Weights of a small model that answers yes/no questions on an image's attributes.
Training: normuon at rate 0.02, 9400 steps, batches of 64.
Rows from block 9 of the image encoder, named by matrix and row number. Each number is 128 + 24 x the weight over its row's rms, rounded and kept within 0 to 255. All counts start at 0. After the name is the row's rms in percent of the matrix's.
# fc1: squeeze-excite reduce (encoder.blocks.9.se.fc1.weight, 16x256), inputs 0-127
fc1.0 045 [131 118 107 123 125  64  65 140 106 101 122  92 135 125 108  89 131 126  89 108 107  89 121 125 115 134 113 149 127 129 129 147 150 141  18  92  92 132  95 110 132 146 113 115  54 131 135 112 131 132 116 154 114 111 133 103 119  82 141 151 119 114  85 111 125 114 102 134 145 113 118 111 128 136 113 109 122 100 132 114 100 103  98 121 129 112  85  96 143 104  98 121  71 117  47 148 135 116 116 142 122  94  66 124  69 123 133  93 137 109 131 117 139 101  99  94  75  96 109 109 127 123 111  82 102 127 143 110]
fc1.1 076 [117 112 127 124 147 108 156 105 118 100 140 130 130 110 124 103 106 129 116 119 144 136  93  81 117 156 126 121 140 115 134 111 129  95 140 124 101 104 132 118 103  81 135  98  94 124 150  87 110 116 109 109 131 117 123 110 100  81 131 120 103 108 101 118  99 122 113 132 103 116 129 111 120  87 153  66 124 114 139 134 102 107 129 112 122 123 128 117 113 150 135 117 111 146  87 103 116 115 134 113 118 121  83 106 119 110 113 132  20 141 116 116 118 110 104  89 118  98 112 105 127  91 113 107 100 148 111 116]
fc1.2 034 [149  82 105 116 130 110 151 139 131 142 125 117 113  90 166 130 129 129 112 153 130 109 112  64 110 151 130 171 146 118 153 142 152 145  87 111 105  99 137 146  82 139 116 146 113 123  93 141 112 105 104 142 118 109 106 110  62 168 132 184  93  93 101  87 102 122 103 108 114 131 116 102 135 110 121 121 126 149 125  88 135  97  87 126 108 121 124  92 104 138 128 117 143 114 145 113 112 123 110 116 122  90  80 129 138  91  79  96 133 138  52 137  72 106 132 109 143 123 110 110 120 140 141  91 133  67 129  95]
fc1.3 061 [ 94  75 126 124 133 102  91 116  81 111  96 119 135 116  77 115 125 112 112  84  88  98 125  95  84 124 126 112 130 117 144 124 124 121  92 124  85 130 107 139 153 124  96 123  64 129 131  76 123 124 134 137 111 131 111 116 110 116 106 138 107 111 136 135 128 107 114  98 149  80  96 131 118 148 104 117  64 104 137  59  95  92  98 118 103 146  78  82 132 111 115 121  71 149 129  94 144 113 123  70 103 120 124 128 119 101 119 107 115 103 114 118 119 111 118 138 112 109 107 130 116 117  84 110 109 120 153 121]
fc1.4 063 [ 96  94 122  89 108 151 107 121  96  66 148 135  91 119  65 133  94 116 112 128 119 131  97 137 104  90 112 122 139  94 150 119 140 100 143 159 108 111 135  90  88 116 121 126 120  97 101 100  91 102 117 126 119  97  94  91 125 111 101 133  83 113 151 103 126 116 123  95 108 116 117 111 107 109 105  98 126 127 107 125  96 100 118 126 121 116 137  50 133 102 119  90 128 116 108 106 128 122 111 108 110 129  89 107 131 132 119 111  83 123 132 141 147 137 120 114 117 122  95 124 117 124 104 108 109 131 131 126]
fc1.5 033 [161 130 132 109 119 118 127 137  82 113 103  94 118 128 122 135 150 124 113  79 145 117 108 122 135 121 136  48  93  81 101 118  89  85 147 106  79 124 119 117 122 127  90 165 108  62 104 114 143  97 130 148 132 133 105  89 144 150 121  97 137 110 117 116  91  72 121  90 112 175 134  84  84 143 153 130 118 149 149  62  88 144 137 136 115 116 111 131  91 121 113 128 125 124 147 117  63  99 107 132 155 138 104 145  96 105 122 102 111  99 116 165 140 120  83  90 129  79 122 104 163 124 125 106 141 106 121 123]
fc1.6 059 [117  81 122 117 134 114 103 109 133 134 101 137 110 144 145 105  65 154 119 115  81 112 111 108 130 126 123 135 130 117 136 123 107 104  94 148 123 111 153 135 116 138 109 113  80 116 104 124 121 109 123 123 124 113 127 117 136  82 150 120 106 115 125 108 126 107 131 101 137 125 119 147  96 109 127  99 132 131  65  82 119 113 105 107  67 137 121 100 115 101 115 114 119 121 124 140 118  99 120 140 140 125  74 104 107 117 115 108  73 103 140 124 124 126  70 131 136 147 121  97 101 121 123 109 120 112 100 124]
fc1.7 102 [ 89 101 109 108 172  69 146 122 151 112 127 112 134 114 119 145 107 112 107 125 142 113 117 119  76  92 113 148 112  76 105 129  92 128 134 138 127 112 105 111 122 115 112 129 117 133  99 111  90  64 116 180 109 126 101 110 121 109  98 125 106 110 115 105 128 115 112 143  86 137 104 114  96 116 104  87 195 133 109 123 129 101 109 117  97 113 109  99  94 104 107 125 119  94 147 139  73 129 108  79  83  97  79 126  90 134 130  82 133  99 168  92 118 110 111 114 139 117 121 126 136 118 112 108 118 111 108 125]
fc1.8 033 [136 127 116 110 162 105  77 115 173 110 117 133 128 137 155 124  85 139 143 125 105 127 104 108 151  93 119 117 133 105 138 144 117 139 144 121 156  91 109 110 117 131 122  90  88 139 155 103 155 144 133 139 101 100 114 102 129 141 114  81 124 135 126 125 104 150  92 122 104 137  79 107 134 108 143 130 133  93 152  89 118 131 204 143 118  79 137 150 129 114 113 155 117 121 100 111 107 129 121 155 122 137  59 113 126 101 114 112  87 108 154  77  80 113  63 110 130  85  96 109 125 122 164 122 147 116 185 110]
fc1.9 209 [ 88 101 103 147 113 108 147 108  78 141 103 127 117 127 110 127 111  80 116  73 146 114 121 154 120 159 104 120  81 114  80 100  90  75 146 109 124 108 107 120  90 114 110 116  93 163 126 132 161 105 131  92  85 148 134 119 109 139 111 118 129  80 122 119 100  92 120 125  98 109 118 140 134 121 106  97 123 106 152 121 136  89 126  95 109 112 114 114 109  82 135  90 139 133 136 169 132  87 120 104 127  97  99 116 116 108  95 128 120 131 131 121  95 125 102 137 151 116 152  94  92 122 127  95 101 117  82 121]
fc1.10 054 [ 79  91 105 138  95 134  76 133 106 116  80 109 115  84  70 137 125  72 139  76 118 104 123 126 134  97 118 104 116 139 112 122 114 115 127 130 118 111  85 101  92  90 117 150  80 110  90 130 100 111 115 126  99 115  95 113 128 147 104 112  89 121 106 131 127 116 137 112 120 110  75  94 120 141  95 147  86  89 103  80 126  97 124 131 122 112  67  86 102 123 113 127 101 122 144 125 136 133 105  74  97 125 101  99 119 124 124 116  72 139 121 102 124 110 118 120  99 136 125 114 120 116 119  65 125 125 129 142]
fc1.11 046 [ 96 144 141 118 124 134  99  97 152 131 108 105 142 132 128 129 139 124 136 141 127 115 110  75 128 143 126 115 155  68 114 130 117 136 119 140  86 129 134 112  93 142 104  91 160 106 123 139 130  51 112 141 130  94 141 157 109 122 137 133 145 111 108 107 125 108 109 101 114 111 105 132 125 120 129  60 120 105  69  83 131 156 115  90 122 122 127 118 119  92 109  75 128 116 105 127 124 122 141 148 122 125 101 101 118 115 118 125  49 133 105 122 108 112 131 112  71  82 127 124 106  71 152 109 128 141 152 102]
fc1.12 152 [ 99  88  85 118 129 120 124 126  96 106 130 134  97 125 111 111 133  99  88 105 124 117 129 111  80 120 106 112 101 102  97 101 158 128 111  86 128 118 136  76  79 133 127 111 135 147 124 108 114 122 137 139 106 124  82 122 124  92 107  95 105 122 148 114 120 109 112  97  89 126 101 105 117 115 111 139 141 106  88  63 137 119 125 141 126 129 137 103 127  85 113 128  28 134 105 129  87 101 118  81 117  84 100 143 104 138 103 115 114 112 109 127 142 121 116 106 145 122 134 134 136 171 123 113 114 130 111 118]
fc1.13 040 [128 131 133 144 116 124  80 131 132 131 101  80 116 129 128 138 147 109 118 124  97  98 120 119 123 133 106 117 112 111 127 121 128 139  84  78  97 146 100 108 114 177 126 122  86 108 121 129 128 111 133 125 144 111 152 113 127  94 124 123 125 143 107 132 117 105 147 131 107 127  95 121 111  94 144 129 109 152 121  24 116 117 134 104 113 114 137 129 125 103 117 115 112 118 115 130 111 109 137 103 114 122   0  86 118 104 133 113  82 108  96 109 130 106 123 137 107 140 135 111 128 110 115  83 104 130 125 115]
fc1.14 227 [101 114 146 117 165 164 101 126 174 103  82 147 173 143 155 151 140 119  95 175 132 132 129 124 123 135 134 138 134 116 147 126 120 189 156 140 127 135 104 202 141 153 161 140 138 133 132 170 109 129 158 147 131 156 135 127 143 127 142 141 116 150 117 160 144 116 155 189 160 125 142 124  99 134 144 153 134 129 119 198 151 171 133 152 136 140 108 127 144 144 143 144 114 155 106 119 155 143 141 113 144  96 113 135 120 123 144 151 146 157  82 138 128 101 175 134 114 136 116 112 150 125 149 157  97 137 166 142]
fc1.15 050 [119 149 100 107  73 100 123  98 119 107 105 129 103 123 117  93 126 121 130 137 155 130  96 148 105 122  99 147 112 107 146  99 119  99 117  98 135  93 120 117  95 135 100 164 165 121  60 134 110 128 117 117 103 136 114 100 122 152 106 136 108 130 165  98  93  95 136 116 130 113 128  95 165 136  99 127 125 129 120 112 109 149 134 103 111 135 106 130 148 149 108 121 115 127  99 107 114 156 112 121 114 149 147 104 101 105 144 102 120 120 132 140 155 140 123 153 120 141 114 112 137  96 129  87 138  98 110  84]